A small multi-label image tagger, trained from scratch.
Model: 0.844M parameters, 40-pixel images, arch regnet, norm batchnorm, activation hardswish, depths [2, 5, 5].
Training: adamw at rate 0.0049, batches of 512.
Data: trained on drawn branching plants, 72500 training examples, 66.4 epochs.
Rows from block 7 of a small multi-label image tagger, named by matrix and row number. Rows with one number belong to one channel. Each number is 200 + 20 x the weight over its row's rms, rounded and kept within 0 to 999. All counts start at 0.
After each channel's rows are labels from the 100 images, of 14848, where the channel reaches its highest value: "responds to" is what is common among them; "colour at peak" is the nearest of a few named colours to the mean colour under the peak. Only what is clearly more common there than usual is listed. The data: drawn branching plants.
# convs1: grouped (12 groups) 3x3 conv, stride 2 (model.blocks.7.convs.1.weight, 192x16x3x3, each kernel summed), inputs within the group 0-15
# convs2: expand pointwise conv (model.blocks.7.convs.2.weight, 192x192x1x1, transposed), outputs 0-191

convs1.84,188,182,247,197,209,212,211,207,207,218,185,250,196,202,202,215
convs2.84,220,186,226,162,205,238,204,194,210,194,176,226,172,192,184,211,197,184,190,178,219,192,192,178,195,195,183,174,176,170,221,227,212,207,195,247,201,203,179,179,221,195,208,234,223,200,198,186,238,183,190,181,185,141,175,202,188,193,188,196,186,201,169,183,212,190,182,201,204,206,188,182,167,176,221,181,183,182,186,172,241,185,194,191,198,183,202,188,191,176,201,180,181,212,205,202,188,240,230,201,208,199,200,244,198,212,187,180,243,219,223,204,210,239,131,200,212,177,196,176,193,189,203,199,196,171,171,185,192,208,189,200,229,165,191,165,191,243,215,203,200,189,209,197,185,192,229,195,191,221,227,211,166,182,189,189,192,206,219,181,218,149,197,187,203,179,176,188,192,194,201,185,210,176,197,185,217,205,179,178,193,204,185,185,222,203,259,178,184,200,217,205
responds to: pink blossoms; night
colour at peak: pink

convs1.3,233,171,196,220,187,215,195,177,221,193,199,237,188,230,193,208
convs2.3,199,221,182,153,187,241,187,200,183,193,201,202,198,192,154,194,206,209,163,224,183,180,178,193,194,189,195,209,200,171,209,169,169,213,203,251,204,190,213,211,209,218,201,228,161,178,215,198,148,196,200,199,152,184,189,216,175,187,182,214,207,175,190,204,238,184,193,160,180,197,177,203,178,213,214,202,176,198,190,224,200,182,224,209,180,231,176,204,207,183,203,188,196,254,193,192,211,155,206,182,248,174,191,218,207,216,173,184,254,173,191,191,184,222,199,209,213,178,181,177,188,193,202,198,198,195,206,207,235,186,185,210,206,232,177,207,186,195,200,195,216,232,210,176,213,210,196,173,200,192,195,197,186,157,206,170,210,189,200,187,194,196,202,200,181,179,207,224,207,170,202,208,213,177,189,184,200,212,172,183,167,206,184,217,229,217,240,160,191,198,222,183
responds to: narrow; red berries
colour at peak: grey

convs1.100,234,197,186,189,168,183,208,189,176,197,182,154,184,192,197,194
convs2.100,230,213,199,232,170,187,197,225,207,177,228,172,255,178,197,171,182,207,200,182,167,182,239,185,185,208,220,237,192,179,182,179,194,205,189,228,192,220,199,191,191,181,177,209,196,183,210,215,187,202,256,216,219,252,202,204,176,190,181,197,210,189,184,205,202,188,244,188,171,193,191,201,207,196,187,203,184,199,211,218,180,188,221,203,206,245,174,192,196,244,196,212,217,239,180,193,219,207,201,190,229,196,185,229,208,216,203,204,229,203,193,193,219,221,195,188,191,200,173,186,180,196,171,196,207,265,200,187,190,220,219,184,172,240,205,219,208,185,212,217,210,191,198,197,194,216,193,217,195,182,177,214,240,215,214,206,190,189,187,181,210,209,185,209,196,241,269,214,185,192,186,211,193,209,192,195,162,172,192,208,187,152,195,215,180,197,199,195,185,176,188,186
responds to: narrow; leaning right
colour at peak: white

convs1.148,156,177,202,213,199,169,204,222,187,205,199,160,179,194,194,208
convs2.148,223,173,207,179,199,222,217,204,232,205,161,191,189,190,175,171,187,188,173,178,184,216,168,200,166,171,206,191,195,222,170,224,211,211,187,226,240,211,186,206,200,178,183,211,211,142,207,178,215,187,195,194,191,198,154,185,228,183,180,174,208,178,209,197,230,192,207,186,183,189,198,209,156,162,206,183,228,193,188,168,199,208,202,168,207,181,198,176,190,198,194,171,160,222,174,198,166,207,188,193,185,208,190,216,171,187,216,213,221,207,181,201,201,218,212,198,200,182,160,181,185,179,191,201,188,196,183,167,195,218,180,205,214,188,186,182,183,195,212,209,189,192,215,157,184,182,201,221,187,210,192,202,183,133,205,205,191,198,180,221,213,217,202,155,167,166,150,189,201,202,205,184,227,213,193,205,180,163,227,195,179,177,181,186,227,199,219,209,209,190,210,176
responds to: drooping; two-way forks
colour at peak: white

convs1.24,157,192,205,199,214,167,188,190,197,169,194,170,188,193,186,226
convs2.24,210,220,193,208,210,195,207,210,210,204,197,179,183,162,167,219,195,217,193,219,174,154,186,179,230,206,205,231,214,167,217,210,204,225,187,185,187,212,244,212,156,166,178,178,220,205,211,250,205,197,185,220,197,214,214,219,193,214,211,234,200,213,200,198,213,185,164,222,202,200,184,207,186,187,193,186,184,212,205,261,188,182,208,202,178,231,167,173,162,197,168,203,189,210,191,202,250,200,182,201,182,233,195,213,228,227,265,218,181,211,225,189,186,194,202,194,223,215,202,195,175,215,171,214,212,196,196,202,208,209,194,218,203,235,206,224,202,180,212,213,216,198,186,213,180,242,204,210,226,184,177,213,201,210,185,208,178,163,185,185,210,224,178,223,185,235,203,213,191,184,211,246,223,200,207,206,204,208,181,208,193,176,204,234,230,189,201,220,173,210,190,179
responds to: wide; three-way forks
colour at peak: brown

convs1.77,206,217,208,185,172,158,188,200,182,214,185,170,208,200,235,186
convs2.77,199,217,167,174,197,175,228,204,193,210,220,214,169,214,178,208,208,181,175,203,201,205,182,165,196,185,193,171,193,196,205,181,200,217,187,186,198,194,217,180,195,198,204,188,205,178,201,209,151,188,179,192,170,152,166,238,214,201,176,230,194,201,202,201,203,189,188,194,181,198,207,198,187,190,190,189,214,185,189,228,212,200,202,211,201,183,244,220,212,186,214,191,204,201,225,178,209,161,204,210,190,206,223,140,158,184,237,216,160,148,192,218,190,184,148,187,219,213,198,217,203,189,208,199,195,155,198,208,202,221,189,212,210,146,205,183,199,215,203,202,225,206,238,195,191,202,208,136,223,201,222,201,151,215,204,184,181,207,216,210,202,166,219,201,217,213,179,214,203,239,204,236,173,198,213,198,217,203,190,225,206,200,209,236,193,191,210,202,194,208,185,160
responds to: spreading; pink blossoms
colour at peak: pink

convs1.88,166,182,182,199,180,195,170,189,241,184,180,197,192,176,192,207
convs2.88,192,172,244,188,200,180,204,200,199,202,198,211,209,207,222,183,158,183,196,185,165,207,224,215,198,203,198,151,210,204,181,218,212,154,195,188,200,196,171,141,173,210,178,184,197,188,191,195,262,207,188,206,185,193,178,182,187,188,236,169,194,197,200,163,194,181,199,191,238,178,212,195,171,193,237,180,204,203,195,187,208,207,202,172,195,199,181,192,194,196,195,197,187,222,180,187,187,269,206,204,176,245,193,217,171,190,185,206,190,255,236,208,239,189,204,191,188,208,192,181,170,193,194,201,202,191,149,164,162,167,178,199,203,164,216,180,200,204,195,191,178,164,212,193,193,188,203,218,194,217,208,190,193,212,172,207,201,192,208,194,193,196,191,172,183,191,174,173,195,216,191,215,205,215,183,190,196,171,207,182,189,197,166,172,202,186,175,200,189,202,189,222
responds to: narrow
colour at peak: white

convs1.116,192,190,232,201,212,216,158,186,160,200,192,210,197,171,208,213
convs2.116,183,210,206,179,208,248,194,187,220,196,197,190,207,195,208,172,198,178,193,191,232,201,220,203,180,171,204,188,170,174,212,193,188,205,178,272,199,189,179,169,199,225,181,224,143,184,215,201,211,180,182,160,199,181,196,211,161,191,205,214,210,176,189,187,208,201,176,187,195,197,186,202,201,209,186,230,174,188,186,182,196,196,220,209,190,210,165,200,199,203,211,211,203,207,178,187,185,214,191,184,219,166,194,212,197,190,201,138,246,207,186,205,208,244,158,199,199,174,185,144,180,197,191,212,198,203,183,164,191,179,213,180,192,205,167,174,176,185,186,190,210,193,196,163,179,176,206,185,187,213,191,193,195,178,201,178,171,193,184,176,180,159,199,211,205,205,207,198,189,173,195,187,199,193,201,206,177,181,185,178,214,137,198,207,231,198,222,182,158,203,208,188
responds to: leaning right; bare
colour at peak: grey

convs1.43,152,205,198,189,192,205,226,195,189,236,192,198,175,175,203,179
convs2.43,215,168,198,208,178,184,176,200,231,182,189,199,201,186,164,210,174,193,198,191,169,201,197,197,196,186,200,209,225,242,179,216,209,184,213,171,234,212,198,205,187,177,225,187,226,199,194,198,216,196,197,192,176,207,189,231,233,183,154,177,200,213,244,193,188,185,203,202,174,202,195,196,209,187,194,198,250,198,208,181,201,241,196,191,188,147,184,226,173,196,191,171,213,211,170,206,162,207,219,200,186,178,182,184,173,187,185,216,172,195,151,168,175,186,203,197,214,224,198,188,183,188,172,186,208,197,194,176,222,222,167,187,205,185,215,199,207,205,197,205,220,171,180,177,219,193,204,198,208,228,201,196,189,174,188,242,215,183,205,265,203,227,178,194,150,192,186,213,218,175,227,177,177,193,183,208,173,210,241,209,191,225,213,207,213,208,205,224,222,234,225,202
responds to: drooping
colour at peak: white

convs1.86,178,186,196,197,178,188,168,196,248,192,187,225,177,188,194,214
convs2.86,195,186,244,184,203,200,192,189,205,191,181,193,177,197,230,197,174,180,205,186,206,207,235,183,210,214,189,165,178,182,210,216,224,191,211,208,177,188,202,148,177,220,189,186,195,189,189,200,262,191,182,185,166,134,165,199,188,208,217,181,186,212,166,156,174,187,195,202,213,191,169,186,198,198,209,174,201,186,182,180,199,170,189,183,207,180,182,185,188,194,191,199,188,199,193,184,184,260,192,192,185,225,166,230,193,170,198,179,208,251,242,207,208,204,142,203,199,184,206,178,180,194,197,204,194,166,141,170,192,181,205,188,215,173,216,173,190,188,194,188,193,161,203,229,221,193,189,189,188,210,197,207,194,214,192,195,215,203,202,186,199,158,197,176,196,190,176,194,192,216,194,221,181,199,173,185,198,196,196,173,188,199,184,200,216,193,203,198,170,188,189,212
responds to: three-way forks; narrow
colour at peak: white

convs1.37,189,188,201,233,190,179,202,151,204,203,221,202,204,203,207,240
convs2.37,190,210,210,186,181,196,224,190,181,194,201,177,227,190,244,175,195,214,261,196,218,241,214,212,176,202,194,174,197,211,190,196,185,204,229,189,182,190,220,181,184,225,224,178,181,195,198,196,195,225,192,235,209,184,207,185,186,192,238,219,190,173,222,183,208,240,203,202,241,192,203,191,246,245,220,187,204,194,193,208,184,212,190,211,195,184,215,172,198,220,168,212,200,162,183,205,203,210,195,184,176,181,227,178,235,169,193,209,190,204,234,195,237,190,197,246,168,182,201,190,179,215,209,182,200,187,204,220,180,187,195,166,187,211,200,212,188,171,193,193,202,178,197,186,235,201,182,185,205,198,179,198,204,212,192,197,239,200,184,208,193,209,199,206,197,205,185,203,162,202,176,211,162,229,213,228,223,173,199,189,205,162,192,209,172,193,188,189,224,183,221,280
responds to: bare
colour at peak: brown

convs1.81,197,198,162,204,188,180,166,194,199,195,178,174,207,200,159,182
convs2.81,180,193,181,232,172,148,207,199,187,189,199,207,162,208,233,170,205,207,210,173,183,146,235,201,181,203,190,204,186,204,171,175,203,164,185,164,196,198,171,219,199,214,176,142,173,181,195,223,183,197,177,227,216,220,212,163,193,172,184,217,197,174,203,210,166,215,166,170,175,159,181,199,230,209,175,201,212,188,212,185,199,206,192,189,191,184,220,202,202,196,199,227,209,183,189,185,210,189,232,200,148,186,174,175,190,231,186,195,175,196,176,184,159,193,209,199,168,199,170,203,187,201,198,186,201,192,203,179,193,175,203,184,176,196,186,210,203,212,201,202,191,225,179,207,173,206,196,189,189,192,204,201,246,198,200,207,179,228,205,200,200,217,207,208,189,191,215,202,183,208,163,171,205,186,168,190,179,145,205,222,200,184,182,194,217,202,147,193,182,206,203,212
responds to: pink blossoms
colour at peak: grey

convs1.8,177,203,183,189,177,207,243,202,187,185,180,172,191,183,227,181
convs2.8,191,203,198,194,222,209,229,203,214,231,215,244,202,210,162,175,210,214,174,218,154,194,189,203,193,193,198,183,252,191,200,211,186,179,188,197,169,195,174,202,184,194,203,176,168,187,207,216,168,170,179,190,153,217,180,188,178,211,178,209,201,192,211,215,174,169,197,167,186,182,169,203,187,222,207,217,198,213,186,219,227,189,201,213,202,188,214,255,235,172,190,206,249,227,258,174,202,195,229,211,187,197,181,198,203,200,184,208,212,198,205,206,217,169,210,196,204,203,198,174,181,213,204,233,186,181,192,178,233,165,203,210,219,191,238,195,195,225,202,208,210,249,229,207,192,207,239,180,189,213,225,211,183,210,181,201,197,221,217,193,208,205,220,186,199,188,211,205,221,216,176,194,193,190,175,197,237,211,186,236,165,223,185,199,171,174,180,186,203,208,177,171
responds to: white flowers; night
colour at peak: pink

convs1.149,184,167,204,202,239,210,178,203,177,193,215,180,179,173,177,202
convs2.149,208,172,192,203,201,178,198,197,205,203,159,193,165,209,188,177,197,180,193,194,181,176,187,194,183,178,213,215,219,218,175,187,219,193,144,184,183,193,178,202,239,180,199,189,210,188,202,190,194,203,167,188,200,182,181,176,238,182,171,203,219,179,200,188,196,182,167,192,168,170,208,202,163,166,190,195,208,209,182,159,206,183,203,184,198,163,180,194,189,172,210,168,185,180,188,197,166,196,199,212,161,206,199,181,173,219,199,210,180,190,167,218,169,197,204,182,178,187,185,200,192,170,213,216,188,167,179,184,196,213,212,199,197,185,196,183,187,200,201,200,162,218,206,184,134,195,205,202,187,208,201,196,222,159,202,213,144,201,207,216,203,235,201,167,197,149,163,172,212,191,186,191,183,179,186,185,197,174,207,206,175,216,160,167,220,200,173,197,207,211,183,180
responds to: drooping; red berries
colour at peak: white

convs1.181,175,188,241,196,180,198,179,215,173,199,190,220,211,221,167,192
convs2.181,196,162,205,256,209,225,179,194,197,197,229,191,170,181,188,229,193,202,198,177,207,144,184,199,222,209,207,215,194,204,231,212,195,206,210,206,225,201,200,204,211,196,169,228,223,240,190,203,194,193,191,198,203,237,225,199,208,244,190,184,214,208,201,199,232,211,193,221,188,223,224,205,179,195,203,234,201,209,202,233,182,198,191,167,181,259,170,196,171,174,186,238,210,234,223,211,230,189,215,222,227,191,228,223,174,214,233,209,211,196,188,184,187,213,216,196,232,203,210,209,192,205,188,195,202,212,182,210,173,224,212,205,207,211,195,222,211,196,197,198,168,203,167,195,206,228,203,225,210,196,190,196,228,229,198,200,212,181,190,191,194,226,186,200,187,163,204,183,183,159,226,226,244,184,238,190,178,240,229,178,202,213,159,181,220,185,215,227,186,205,212,200
responds to: wide; three-way forks
colour at peak: grey

convs1.140,190,201,162,194,194,185,197,186,194,204,189,172,228,174,161,179
convs2.140,201,205,209,181,225,170,205,202,203,217,209,210,187,194,163,232,196,215,174,247,186,192,202,192,255,244,212,198,202,194,192,190,202,187,196,171,192,187,212,206,196,211,180,225,217,199,212,249,211,187,231,195,162,215,166,233,201,227,198,222,210,227,217,209,215,173,219,229,185,225,222,215,201,196,218,200,213,213,185,214,192,194,223,222,214,207,193,209,209,166,195,157,201,193,202,244,182,207,195,200,238,223,197,223,204,198,194,196,195,197,195,206,179,177,196,204,201,226,241,221,204,186,204,232,206,223,204,191,237,186,198,227,216,213,214,193,203,196,191,188,192,207,176,240,207,194,229,227,202,187,187,194,145,233,195,224,200,204,186,217,195,174,207,190,232,195,222,204,200,192,229,210,213,162,210,226,217,252,229,209,157,205,186,213,189,209,181,255,187,200,202,164
responds to: two-way forks; narrow
colour at peak: grey

convs1.133,210,189,154,188,187,196,241,189,225,204,182,201,214,222,184,200
convs2.133,201,201,170,214,179,190,189,198,214,176,206,190,224,179,164,199,178,210,185,228,187,179,188,192,194,209,200,227,211,224,183,190,195,206,195,194,217,203,263,203,219,159,237,167,195,207,187,194,204,209,183,210,191,202,223,218,189,190,188,180,195,199,235,198,216,186,197,187,191,187,202,204,200,201,205,175,241,207,198,241,192,213,192,218,172,223,162,207,209,203,198,196,193,203,201,211,227,195,187,198,187,173,192,190,218,206,230,254,218,186,174,204,191,185,216,205,198,210,193,208,176,199,199,197,192,186,204,186,274,212,201,183,205,239,212,233,204,187,188,190,212,221,178,196,189,257,202,202,214,201,192,192,194,192,183,232,195,171,187,238,190,272,200,208,155,190,176,229,224,173,187,240,177,182,202,210,200,184,215,190,183,208,205,237,202,192,204,199,238,213,240,178
responds to: three-way forks; leaning right; leaning left
colour at peak: white; pink

convs1.105,203,209,181,199,178,221,215,209,214,161,160,217,187,197,212,228
convs2.105,225,186,222,176,192,211,223,204,192,209,215,204,218,207,200,158,214,154,181,211,210,285,192,197,177,208,171,187,197,197,184,194,206,206,173,232,167,198,224,153,182,239,213,230,206,199,209,193,243,199,214,206,187,190,189,193,204,186,240,161,171,203,192,203,192,188,231,166,228,209,202,185,192,212,205,187,200,192,208,209,199,170,222,187,221,219,225,198,225,197,193,215,198,212,208,197,194,250,182,197,203,223,200,207,198,195,202,228,220,228,241,209,242,215,184,188,179,211,187,207,196,204,208,213,188,192,193,181,218,180,186,173,213,204,215,226,185,187,190,195,166,216,225,166,164,201,196,181,172,201,198,202,159,218,211,216,186,212,195,209,218,204,225,204,208,154,210,193,206,228,185,209,157,222,188,227,220,189,197,179,188,190,166,197,237,192,201,170,218,194,202,196
responds to: wide
colour at peak: grey

convs1.45,180,209,182,193,204,214,241,201,190,253,191,186,189,191,189,211
convs2.45,194,183,190,207,178,183,180,204,214,177,181,190,194,182,204,207,172,208,197,193,205,187,195,204,187,198,196,205,207,295,180,200,201,185,205,185,240,201,196,186,200,182,208,190,215,203,198,177,210,197,202,207,212,205,197,207,225,187,176,162,198,194,276,198,191,186,199,222,183,200,212,190,218,187,207,183,261,190,218,166,190,240,197,206,175,167,177,209,183,182,196,185,189,185,177,206,179,199,209,210,191,186,185,197,179,208,203,237,189,197,178,184,162,211,229,190,193,204,195,196,182,185,170,195,219,191,182,180,209,212,193,177,215,216,214,204,208,194,201,201,201,191,175,187,208,206,190,212,201,204,191,197,185,196,173,245,206,181,196,292,206,229,170,191,153,185,198,191,203,187,220,187,174,180,188,232,192,182,256,202,220,199,204,192,201,193,195,201,209,227,228,202
responds to: drooping
colour at peak: white

convs1.11,193,179,167,187,164,186,221,210,204,207,227,166,209,179,197,193
convs2.11,180,199,216,223,194,211,215,211,199,189,209,221,158,193,215,202,186,223,183,183,180,172,211,205,220,211,206,186,200,207,201,199,195,152,199,212,193,196,172,185,187,200,203,201,185,233,203,215,223,172,172,207,201,212,224,199,202,208,198,157,205,226,219,199,178,186,175,235,178,197,206,210,221,217,202,232,211,212,285,166,211,215,200,214,192,180,204,212,201,176,199,208,215,209,200,174,200,215,219,233,201,208,177,217,140,201,183,175,206,224,194,209,181,190,178,195,196,243,215,222,178,210,187,216,269,173,186,183,188,205,220,197,205,162,217,202,240,209,208,206,210,189,169,217,199,183,228,238,178,237,215,212,218,222,187,212,201,196,214,194,218,195,193,232,163,202,241,198,199,190,228,174,190,186,179,182,209,218,219,210,239,212,216,193,177,196,197,225,202,204,185,186
responds to: two-way forks; leaning left
colour at peak: grey